{"encoder_arch": "vit", "model": "segmentation model", "dataset": "made-up waving flags", "train_examples": 195000, "image_size": 48, "crop_scale_min": 0.8, "horizontal_flip": false, "translate": 0.06, "color_jitter": 0.1, "num_classes": 4, "encoder_norm": "layernorm_no_bias", "encoder_norm_position": "pre", "encoder_activation": "geglu", "encoder_mlp_ratio": 2, "encoder_head_dim": 32, "encoder_fused_qkv": true, "encoder_bias": "none", "encoder_qk_norm": false, "encoder_layer_scale_init": 0.1, "encoder_parallel_block": false, "encoder_inner_norm": false, "encoder_drop_path": 0.15, "encoder_patch_size": [8, 8], "encoder_conv_stem": false, "encoder_layers": 6, "encoder_width": 192, "encoder_positions": "learned", "decoder_norm": "batchnorm", "decoder_activation": "gelu", "decoder_widths": [64, 128, 256, 256], "decoder_blocks_per_level": 2, "decoder_block": "basic", "decoder_dropout": 0.05, "decoder_attention": false, "decoder_upsampling": "pixel_shuffle", "init": "trunc_normal_002", "residual_init": "scaled_by_depth", "optimizer": "soap", "beta2": 0.95, "learning_rate": 0.0037, "beta1": 0.95, "shampoo_beta": 0.95, "eps": 1e-08, "precondition_frequency": 10, "max_precond_dim": 1024, "one_sided": false, "adamw_lr_other_params": 0.0015, "max_grad_norm": 3.0, "max_steps": 7700, "batch_size": 128, "epochs": 5.1, "lr_schedule": "cosine", "final_lr_fraction": 0.1, "warmup_steps": 1540, "weight_decay": 0.4, "adamw_weight_decay_other_params": 0.05}
Rows from block 3 of the encoder of a small segmentation model, named by matrix and row number. Rows with one number belong to one neuron. Each number is 128 + 32 x the weight over its row's rms, rounded and kept within 0 to 255. All counts start at 0. Numbers have three digits each.
After each neuron's rows are labels from the 100 images, of 14976, where the neuron reaches its largest size: "peak on" is the class under the peak. Only what is clearly more common there than usual is listed. The data: made-up waving flags. In brackets: how many of the 100.
# gate: MLP gate (encoder.blocks.3.mlp.gate.weight, 384x192), inputs 0-95
# fc1: MLP up (encoder.blocks.3.mlp.fc1.weight, 384x192), inputs 0-95
# fc2: MLP down (encoder.blocks.3.mlp.fc2.weight, 192x384, transposed), outputs 0-95

gate.97:090127104181165087123108163120136057138117081139159188079172177157140102148102105144064147147102113127144114149145156149060075096123070118165113104133121211110166148082113145142145097160142165158092089144120126157100122139125114101105144137091130099136063098087122121157175124121149136088
fc1.97:126105152156161120120128187150135088148140087106138190087162137121150093140086159111073168123140117139126085183119157079119066069118117105166109137131200146094150151090110148164165108167124127131107109103143077164120090169105144128127157118074146070162096085122095149152166128095133101083
fc2.97:133135107112131110158200075135057063193109133104121164122075121068132100092077116141098139131121139052137131083075190129156176143093163145159128190100157110095076080115128143117119159087101091099072081125091153146118094136157147071125144117102144072101068184119087123108108103108114124144
peak on: backdrop (93)

gate.196:072118092157147175144104153142096157148153152138097136144183116133156157146122213143097117146074104150099178146130121103119090103158144118104154116147147141122081123092092158124113137196121094082112088132124146131056115158130094127141192142111089156179199170087159080141142138118111105104
fc1.196:162151095136077163125170071098134127094109078102177158093065188053112139079140078098153141105165141097153094127101162150111157138063118124077079196097114059151189114181154117151137137134101137126139143112099102115185086087139138137179101148149189143086119100172078123091116102128133149167
fc2.196:116128125127098129101098144150055179113097134148178145081149121114144157119100149064125167104115112137075156116139185141147120072137166080083184128155134146146141168124147106106152159249094060124137134068146172097051093081139151188142131112128154166109178159159155129104089132178077109099
peak on: backdrop (100)

gate.368:130175101183155091138155108154131185097126127153152148160082108125072128168160237109132132149108099117107156127156131098102181098112124124120157119128152168071117102125168172099104130113113125083166178100201116079157068099068157142097139135166138107077103097191123148151097112129137120093
fc1.368:147095192088117196122097127134138111119148137100104140142184166179187152096080005158099155106156145176127079149129111133153123174122128098107107123081127154164137134152066101133094182147111104156125074090108128128135164155171054112124131111108123126170137141094106127082191170174104132145
fc2.368:189147143068106065142140153117155160140111125220129136144124128123179103166075085131082177103081123118172091151151123171121149122167130113119146130142175078185119129116029140103133108118096130124183107052171078109105087147095169164121126169077140155130152092135126125094141120102106146077
peak on: flag (89)

gate.0:149071067122122128175178087144057140068162189152125109106121162141118138134154155127166119157116119154136102105116192135129100126145145119112127182153158142123104162121073118145115081108144099148152085131168133080101109090084153132074176112071111139140173060102136107125140153112101148138
fc1.0:148060054155133123169145116136090128067142166128136134099190162161127151097147146145172149174107114138100090074125187130141097142123178148088143138098167091140102167094129120133137066108158093132141066144146141100122095084123130128101166108114142144129191081113118022127139170123086125162
fc2.0:128122151124106136143141159126115160153096117097148057100115192183065138155127118157203067167138107119082105141143204098123146122104077111062154151126067099112124071119125090139175087109103121132065156117137095142143121091168132120115129112130162183148151064077127168090085115104151167103
peak on: flag (94)

gate.100:132183084062138164135119185098122131093112104107155100122079149143164168167086155133110128109093110109092121136114147146157089211135131122130121147114110127085084142079041128171160135105100154116104095145150140103142151174157119149099181182174141130109066154177123113160093173078135181148
fc1.100:141186058081126152129113192129122099101120141076171117139127121134170204137129152124134136098117099109093134130147152141165089200140122134120117125129115139101082129060045092143178097100126161096094119131154170096169128178146122134130152170165151121116104161151129104151092169061140174169
fc2.100:107154149147135145128110116152091112132185162175105157113161163177093146167116121134082094141102116124202145092109169135090134135126162109076134111168105072152144124143146116127140083134104151131151112161121173115137177114163118138204191066157153107129166144121201116139053116113169055125
peak on: flag (95)

gate.278:093183130138120124120082148071165129140162149130128092146148118117123134098103106111108041140153146088135111158164132070141110132080086134177142182137120194137122151087158145102200125075109043110117163115161112129156076132140147103121116137185080166152161123093119145134159077066081128170
fc1.278:147102072098123072117161101188129142146084088126173147127116131133091105145138107155138217099071117179120134120110099220129129178135193069133137093129130096052132094138116107145105126164152200169142104141083133139123124127086166096125116115138174161112135092188157132091097143195176131117
fc2.278:143134119117139157096148128134137152092150065109120151096115132105175180092172144159152087136085146089145128102125031091170112085068063195133127138169130142131105115114114094134169163126080087119182104143151138172162116184074123094073171175171167134112095142126131124144151145156111136199
peak on: backdrop (83)

gate.194:184129115168101133114102113109067160103108147148126147141155070127078105118097220120115124144103158138152102138156157152117206111132100166135157136147077118149157103068162179112121120124140114086140107141134121159133079148102190152122180073073110097124131092216103154158126128116080122109
fc1.194:122127083148080201110093122156111138094150138154116132106104067065131131083120192125111098138101081114124070166171120152163152163118162162129136125105098074188174126085209162108096109100156162069145145176127116146123069176090160158152144129056104100165139112159113155139107110124076110098
fc2.194:087140125107064134116131160175157139135172157190125150162149087180171131152098105135094145095135177163134137174110105165137149151113109066167124097116147116118128135142154109086139123102148109145097137104168044091130138107111144173140164175101095145142082144111112072137133130117127130075
peak on: flag (95)

gate.268:168069096081144142124108190095148098102129140109139135155115107131144138160090120111115174154155092148155168211144058150127094100180088151080059157143178122113135048126149075151167100116130100197149122146152123141108133139165144131140169084144118118107117165158115109147085122104133215076
fc1.268:079087072083096145122201139106144153105144143113133184149109160114154209158097114154115158110076101122016105117144171075128109186095119077088110159123128064149088122125122099106104151168089164154136131137099128113170102132133154105130159142130117191152113171164155130088144119074125087089
fc2.268:148074139075105174141160151057140145116187136128134152148145105073102128123081117143182171131152091133204141152104146150089135101137071147103084175160194133119166077152130122151183112099129070182173109137092118118127118104094091098141181056105163123108116144128112173114111190112089206041
peak on: backdrop (91)

gate.332:153144132140084139151103152073097126057138219142129102128095145142068159144134111117083106135192100083146158087122129138094125098150076162082141139091132143141136152108086157112130088146138144085094101191139192112099158108122042134167137083071075080153147097130113131185155138138082211115
fc1.332:136101065117118144073159090153132124159107040104106157137143159061154174134169122176193138089125151110150116141145131088091151133135181106119126125161096080098143113153156117132132148117118069119131143087120049086174118112126184142099153198171173165127149134156113084052155167100148104147
fc2.332:161163118135112134168093143122151146092155069156051125130123143094100146116135099068096119090217130094176162066126130150112131146116106151133138183168164099189108118154029115149157122152150115116065096156110129152126161154101164142052158121104128216123174176158119119123187174104122134179
peak on: backdrop (99)

gate.367:186078174123132145095096149127130101162092101096155096106116110087101129098132149132105130123083217157131088072125131093079151172161174150128105125119126093123129111109104167116146164075163150127133182110124159128145167105073121105166097112121126169105087119133164117084156104044154137110
fc1.367:159131152115116175067082113151047119168117137083169133145121139130111160031159140144102097102171100203040139141155128170140168152184124136117118126096114093135128145156076116119163151130182138088139153159136124132083143101122126164121149119120151160073088166093151130129111121048100139049
fc2.367:107095136099135135145096122174082117110099132116154071136132167156097113108104129146072174089043121110162113107119115150077131162074183234127078141123107086119154112119134123120146086167149184171139139147115127120084155154123094092124127104169102106078140116116140077086135162127146139105
peak on: flag (75)

gate.161:086148071122139148136136108112144143071165130141122091126116162177160124120084157159055172123138133098123115158131165084156159123135148104130093182190117101158101139068134151082131112163074150113160129173128112102170132111102105170126151140111105151217107080124182101167090154115123091146
fc1.161:174080139143130078112128152111115131163134156125171177144148093115128108129148106081206108158142138136147099130134152151106084130075126155147145056088128179137181137154126094172097135115160076145075174085118121147075106130147193101110132121170122128036148156110072167073147129136141153109
fc2.161:077177169131139126114129137093082162136061167110152109120138121080162100110127070122080110100129155111111169124126078179210110107159098157193122127169103134138107057118168067097162161182089138122145094154119131156173132169134165080142133070156138079146144184145150122122128082105087147110
peak on: flag (88)

gate.382:059128178133072118133109084124106125138125136140109096136110164118120052174122131085117092115169124100079083135148157061136169128143144100161147202116122135124111191176125158110144114115112158079122115123162119196166164124137136103097156193125120128096169136092142183112143106127124124127
fc1.382:070110122135111185189140161054139093115164126125134080123099166110146069167127126103147128113179125112126063194133120135114176135146136182143184116121106113173072192125065135088128131115116165115154173138152111107210172125132132146092134156129094141127140127100115160119147123115129139145
fc2.382:171175148181174131097163110090106119132140132102118123091150098138112148127167135147084101163118174109104133102150092166115155094088106105120142127106123156097158108139115138095141099142143193125129129099076129111064169151152139141068082083140125133172160163154159123135136122087117059133
peak on: backdrop (85)

gate.327:088135142176076113039115154164166198107175122104142192102096112128137084121197114109127096141086099128138134161121152122128076173184066068069059126110139138097081180108146112177095104112153158153137171112081134071123125182104084183148140125042142138127089138143121112133112106107146090153
fc1.327:160127167067131118224078104119077076148074167155118095131143120143135127123108189151127150128167130168111159108137127132163173111088197153178194138138094135122174102162147150055140130140106053118131065119166090151149119080131132069146112102203135078146176148137151155128122127150080159087
fc2.327:081150138141131134057076171135164143130157124145125140087098136125133067162118136053140109132138144164142099186138144133156101165151111101190092110137140092118119083120169107125143146141114163179096192171097092073085171166100148136148114148135113112135041151167116116139030140129089098091
peak on: flag (94)

gate.296:142141164114115141103168094118182105140180121155112055106127129170078097077131181095100167160159146124178120158096125136152124146178092102170106125169122159094112138149106146176115147160105145140160176091128178111081130122136140152176156101127056113122048109168145117150160156114156126128
fc1.296:104130131129142142174100200152134082100077139144122112080192152065139165133087142133121146141077124107113105149127070159158113103123139170044145102105149120136145115138106102126120140134169105076065168113109172130163130163132097049164167159134102187100146122095176163120089114161140143139
fc2.296:158127124112106064187120116120118103171119139106153162141127116066107133072167090124117084128151130121069137106084151156152113081100148131097090082165138166120093127171153093093150136160172128088117087166153087146172149128112136104109151153115155100118130093095106213184158083115092150172
peak on: flag (98)

gate.27:165121169141107122093169082132112127118154137082174150143073048118146117143143140126125111167142144102126146042164091103134151127163099084135132086152203131122140148111129143111132084108071168068136131156128142056126120110160108174179094095135138192141078071137131137141111105171088156079
fc1.27:163178149135140187118118119098151124158097201125162169124164099102161148167112153098110228110127069157037143163130162123098183136100150132116116106121077084108093168134212150119106102147176159129123108201089124155097105065104119144100161163116140166057156152171114104148097130100110112106
fc2.27:117076114121145147067090129135133140151135155133072114146131178133121137135055141109121103113113121167129125093169171129119137171145138142117141202110188120075104188074189176100142090128117077118083131161084078120208104132197124090085152094112168122147171136207142131224141144160096061070
peak on: flag (91)

gate.284:135168167127098105088137140159142049154222119149149162096107131152110150136146133159100136114150152122126135109126128118113051151205141159154105086145094194167126109068113090100132136093120104179122106118122119159130183109112143155156093136098158097133174101115156142136116153118147098088
fc1.284:131076099097127138137133098079143187107038131097088099091113112107118093090111106130144157140127144120158136152144125142187181117088104095120135180136175035095111158205137147181119109163119140097127152114117131085142074141142123106096169111100106158112090166151088142137143071145128145139
fc2.284:181086166161126102117135142160114141171182131127132144126108178109174148124134152078106131101087167132128086102115133093134156105138135080174138139084136135076089117081157079128089118082140117120169223136143104195106106156137109172138096110218081154218146171154108107100123083161172059132
peak on: backdrop (100)

gate.358:133126113130122124126085125194067153175146119120195101145073069189169195184148125085099128133163157175127130111151119165168174125135137156154086121087124076079152170102152120117170132162118127148163072114111156088101155064111130086145108123145143130081124129107123082145122144126146129150
fc1.358:103129135126166186155155119193163111125121145107146102119080124123106207160154114123160130124081154151109176127159116142131115113097143181083127142082117170094130114146150056112091121143110127117132053122070084128141127138140139155150131151124126176104071133119086105098096158202158131153
fc2.358:100095070149130174101115182069135133100140094091084123181155192149144086163107145095121101108188144172105111111102125166061117086134149172115113136124137091173154104130144142106157134221116167131132150048152141138123149114111154169178119127127174156115138126096102226097101114089095137172
peak on: flag (85)

gate.136:124197138139115219119089124139092185115128138114128134089114181116130104173179130059122130058111137126122111171157137087128085114134134117074101185174027107146156110181084153157159143121097129144127127135173132123130100154114150062115113178114145163107089123151157157097106071113136107177
fc1.136:134128081123076120121145139112146083156156132114098145181136113142159135134111140186126163096164127086102140103121117124117163114144088128136091072127156171126132174094218093091155114122082121087094105096093133127138132083144130169129217096177095128130165076189128080151092138139160132070
fc2.136:121134071099183176109206127097118116163160179167131144134167103119117158137150097171144172160147105189092107142102066156130139103115104069048134106086201098076181129204182078171149108150158108055136140102109090116087110110158099121124147114094125139117121111169125081150111174114162104058
peak on: flag (77)

gate.53:141088200103143189076089172144101101140082146144094111106138130149139105105084104158128080105113122142115093112113099127150110128153152079081091136095113000111104172237109118131130119108124121134123088145154140123160164160114108135077154166123118092135096120125151150166158106194117101113
fc1.53:156122138082125168110080149153130098115100148127116121079121106141151079135083066113136123152070094142115091102103089158122108163075143098073093102104117123107169115174157118144161095152145121154156076167176137145151141193088103079048174134074124101096104109106106155117160119203080124117
fc2.53:046125105133150073146127125114129116079128134101141126151137131056103081143132131094168157131154090063167183145146156159193126083104147141242129146134065151123104108075137161131123159140103094143094151102138106057070176149120162045143138139159080110148138168097155063122105169108117157117
peak on: backdrop (89)

gate.98:153108146175063172121075141127140124139110154180111145134136133126152092083116082113116116123109139160101095167116126163137119122153135131181152179141139187164085157136106133117108185135101195158145134209119155175108156135116060102095126133128036096110132160177135112142131070031108071144
fc1.98:093102150168108144146045153106147134125109133143091126119131120104145100117133091125128130115076119183084128140096137122162118111142148060174155178144084212154139096104143100126080149116092177143112110158124132185148127119121088083105116190177049059114132178157197131130140073073135082125
fc2.98:100105136145174083130114117149110135176134109100098094151142148101136104150106118152122109133183121165107107175082128154115169077141177097132110128140125196123122147143145135169145143086171176102116105156156105093071184130175118095161113118146137144139164133135150189136159154101152107125
peak on: backdrop (98)

gate.309:075096109144143123116140152141109107125167144126119121174090130139115111173059144059168128140140124100116151082116109128076156073142149116124136127131143093152151122117156094092093107171166166130146097157096042075098137108162148160204141205088093143148112128076075122100142114076108155126
fc1.309:075099108150167134133167143124136090112180132109128133168092161159093114186060148060158150135175114103133157090136125124072121074125153113139120123120170099132134123120140100107097102165170155159137096149082043076113134120186129184207114206059082156147119094090079130100123133071111162096
fc2.309:145125170085169125127164115129113173196113143069128121119147133075134120075138109052102100122145112152076120126185079187127141185038153100100132119082139079112118150170165109129157101133171121077159080082157174148087141167107074142134103112165122119138175129137079104130136138155133128135
peak on: flag (83)

gate.307:164118085205092132107168120178147158136076106140109095162146133136100160042210093164145086143175123040146136120154107126136169089138143068177108153163131101089103151134084057119113193108089108133129171189122132106135088161123143075116153074124131124151083075109099093137115121160120151136
fc1.307:108145152085140117145137175103149103149187153082122177108110123126142086227086133066137142100125083193137112120113162131075117125117127188109145105141104157171156103113135147134110076157132140173169129070153109189095183076118124178139118144150135145120152158128148173140138145127110118108
fc2.307:167144118079172102152128120083078127117148181123176141068089078059131148115111140163104166160093117181097210094136100111122125107160151153207136139111121081123132108071181139128094134102108169136137111181115143176138155152117073169149076168098108123174170146138150146165111129181129165104
peak on: flag (80)

gate.6:085103076053101167201146151170148140104139155115149112127124136128104127159090116128112106128133129100100112162121142094166135133134148118164144131147075121138188070132086150143192148124105088092107082080109110140122089114147176155094132135136124069092139154103096183006154152162117183103
fc1.6:099096077044093162163156139172164147106139149124131112142125129138093115150086108129112088121143135098112116147128175101166131134127144124160151145139089140130188084147089149156204153148090115120113078100117114134148084122119170160086138119107099065076167159106102165002134153141118170103
fc2.6:153094132196156070163123104131123151121123138163124145097190080058105129129158163144176104137174161149141161176131143120189094161144082099103092108144166204126074107184089136096136130130160115172174099179136118155128142144101172154111113106102099134068134117137131159134149165115119142140
peak on: backdrop (81)

gate.121:115143066120107157123168141103127173161144131171163054214095073092136129172152107086125101096108110170083175098113114136106194146163124098090047138146084148116157169102122106138170129120097159143129120173125134074126214134052137070137081119120144165166158134181102116132089154112107070171
fc1.121:113152169187185141098079092181094075098104145089077178060121116138097133105092165170107129145127140121191120122140154130120126140143101154170162128146177176137098154190119132144101156159171118123163164055178105117133109136149149108096149112126133040075121159126149156168147075118142173069
fc2.121:144131054075117081138103180122192131112158141111089025162155085087134122119093128084126159067132122139113162104071079125106104114122131077191093080162073170142126141146151122100162077152173102161158109168156168121160217133078158108067095152127168125162089150172108092114100142124065106153
peak on: flag (80)

gate.331:137158171174155117099141148173123135112143172134124165117135105156135100165097083119149103127122133171143145109091101101059142142142175117098132125091177171118132139072149118130107114093112072075181171123109109083136086120088114169222149091144140162144090111147112129168121117202144143160
fc1.331:128135184122119109108146175127103117106138174144143165111135095153152113140091101131128100109122141186176116072120124110074126103131154168136116129074175170126158119068132099115122118067117093093186167146117095106141116138074101146224147074146140142156085137139156133185141084199144113161
fc2.331:083109158079140180129145174119094195119109180155147170098118132167107134104107119135172107086113021137134155191117126127117131147156132084144120124166081146128109153134078149143159073215102139158096110166102141078114140091150120107112172146089103083135044127166060075119071162109165173098
peak on: backdrop (91)

gate.349:159191071124183099063115112104198087122118140084093148142137076135106113156142176174095084107094168142106128115133108114144184098137192138161146160111167084121122172160086115113102092100133132169141115101152112063149131118084173160154148119142125189202078085156128128109171110116072152226
fc1.349:106128166097084194118151112179095155127149156169098118113101165100131125097084038118165128105159125129132154128120142143127066179107066103114169074136175119131133130139196135139121154139114139085119111138168132153103140105152095064141080095123166102071191168115099127112108159142156167106
fc2.349:165145086155152102105087093104125123097137124139151117165097110121175156129138176115136145090177111137135158164122163074155128156110144158103078007066160169116166087052117152161152138152116094106114093148100098138178178109131154159178122133155127079140155117102134124078114097114177136109
peak on: flag (72)

gate.132:139095145108159111145157134130133104107156103114166065139122205098175082131156126115097174148137161052122130178114090112106097111089185145186116102131135152102097145128139146124134106107107168136116189148123128084105164120111121145117056149123159108145122120166186181129110029174121158149
fc1.132:128084107144148110162140135113114140135136084102114103117113154130176066102129109132111145160144164065143166175132108156075100087123147161170096075129114178127090146154167114088185104109105210142110143158152153103146095143152098165170057120135114144197112121187183177150115073195177129164
fc2.132:136078096153123177164091118128108094136114184149157062180118168171147101086115113160119181179099103198099156143165096130144105196126134136138073160114159153142156150158099159119126117118102148130075152107114074112156121126125142123070158082111107097150078125196106178103149074148147102232
peak on: flag (84)